config.yaml
model: "contrastive image-text model"
dataset: "drawn small creatures on textured ground"
train_examples: 203450
image_size: 64
crop_scale_min: 1
horizontal_flip: true
tokenizer: "word"
vocab_size: 35
loss: "sigmoid"
embed_dim: 256
encoder_arch: "vgg"
encoder_norm: "batchnorm"
encoder_activation: "relu"
encoder_depths: [2, 5, 2]
encoder_kernel_size: 3
encoder_stem: "single"
encoder_widths: [64, 96, 144]
encoder_downsampling: "stride"
text_encoder_causal: false
text_encoder_width: 384
text_encoder_layers: 6
text_encoder_norm: "rmsnorm"
text_encoder_norm_position: "pre"
text_encoder_activation: "swiglu"
text_encoder_mlp_ratio: 3
text_encoder_head_dim: 32
text_encoder_fused_qkv: true
text_encoder_bias: "all"
text_encoder_qk_norm: false
text_encoder_layer_scale_init: 0.01
text_encoder_parallel_block: false
text_encoder_dropout: 0.05
text_encoder_inner_norm: false
text_encoder_positions: "learned"
init: "kaiming_normal"
residual_init: "none"
optimizer: "soap"
beta2: 0.99
lr: 0.002
beta1: 0.9
shampoo_beta: 0.99
eps: 1e-08
precondition_frequency: 50
max_precond_dim: 1024
one_sided: false
adamw_lr_other_params: 0.0019
grad_clip: 0.5
adaptive_grad_clip: 0.05
cautious_weight_decay: true
steps: 8500
batch_size: 256
epochs: 10.7
lr_schedule: "cosine_restarts"
final_lr_fraction: 0
warmup_steps: 420
weight_decay: 0.3
adamw_weight_decay_other_params: 0
Rows from block 4 of the image encoder of a small contrastive image-text model, named by matrix and row number. Each number is 128 + 32 x the weight over its row's rms, rounded and kept within 0 to 255. All counts start at 0. Numbers have three digits each.
After each channel's rows are labels from the 100 images, of 14848, where the channel reaches its highest value: "strongest on" is what is common among them; "lies over" is the class under the peak. Only what is clearly more common there than usual is listed. The data: drawn small creatures on textured ground.
# conv: 3x3 conv (encoder.blocks.4.conv.weight, 96x96x3x3, each kernel summed), inputs 48-95

conv.49:130118131113132189139190137144144145084078148087124048169154137107091152106164099145120093149123074155082127060188202153136104140133115143062167
strongest on: spotted; orange
lies over: body

conv.1:115141151124100058144150115118129159149107150091111058142118197114177178140127140105123093093149182109150124111084159139150060155143141096152088
strongest on: red; striped
lies over: body

conv.69:155132101160115036130170140125145136059133114062107105139118145116110140108094130129146170112076153113101170152203128164130156143132155050145140
strongest on: striped; butterfly; orange
lies over: body

conv.51:105091084105161132122152119146139152135096128145069090066140106114140108138090136193124128126168119105110126130147108083059190101134135152058114
strongest on: spotted; orange; red
lies over: body

conv.6:114151166083102129126166172112137102136141131111159081133152152153111097114177156113167129157155125139126140156143173142097073112171134130143097
strongest on: red; dotted; pink
lies over: body

conv.89:119114093118148070147112159122133079127148119098153142132189186147091169130157167118115137131070155090125135097110125167137161086104150147147092
strongest on: dotted; turtle; blue
lies over: limb or head

conv.2:122144119101119113165225097154103148083117095123179120147123170137131085100139106110094126151136199119114111117162154122138111091145132085146090
strongest on: striped; orange
lies over: body

conv.22:127109110124099092136105139165107093059155154111159083140124095172076155100144100095186136139110128082081079154121112156108164148102110111157133
strongest on: dotted; yellow; butterfly
lies over: body

conv.79:089179197148150169070033136120075157082090121173149082153122137143148113178136111094127137150149107115123078123101076142125138134153106188151139
strongest on: dotted; red
lies over: body

conv.29:143090107106147081150094097061122124052110035183106084107137103145122019107112136140144073135135148129104107086189122113158129130117183137130141
strongest on: red; scaly; brown
lies over: body

conv.17:129090131179071104100130145117124126142129111112158022146117133105097139106121084096140102057148135146114162194095137200141090091122101100058145
strongest on: striped; dragonfly; orange
lies over: body; limb or head

conv.44:157150099158111143152152170131098159131106166130073132134129130144083094128074150110117133089089111174070095096139149093097190103104143198079145
strongest on: spotted; red; orange
lies over: body

conv.93:099108050141092161181178094179143196107102078166091108182143208137091117159097114106159161138097149167106096125147121104136148173128148088105124
strongest on: striped; pink
lies over: body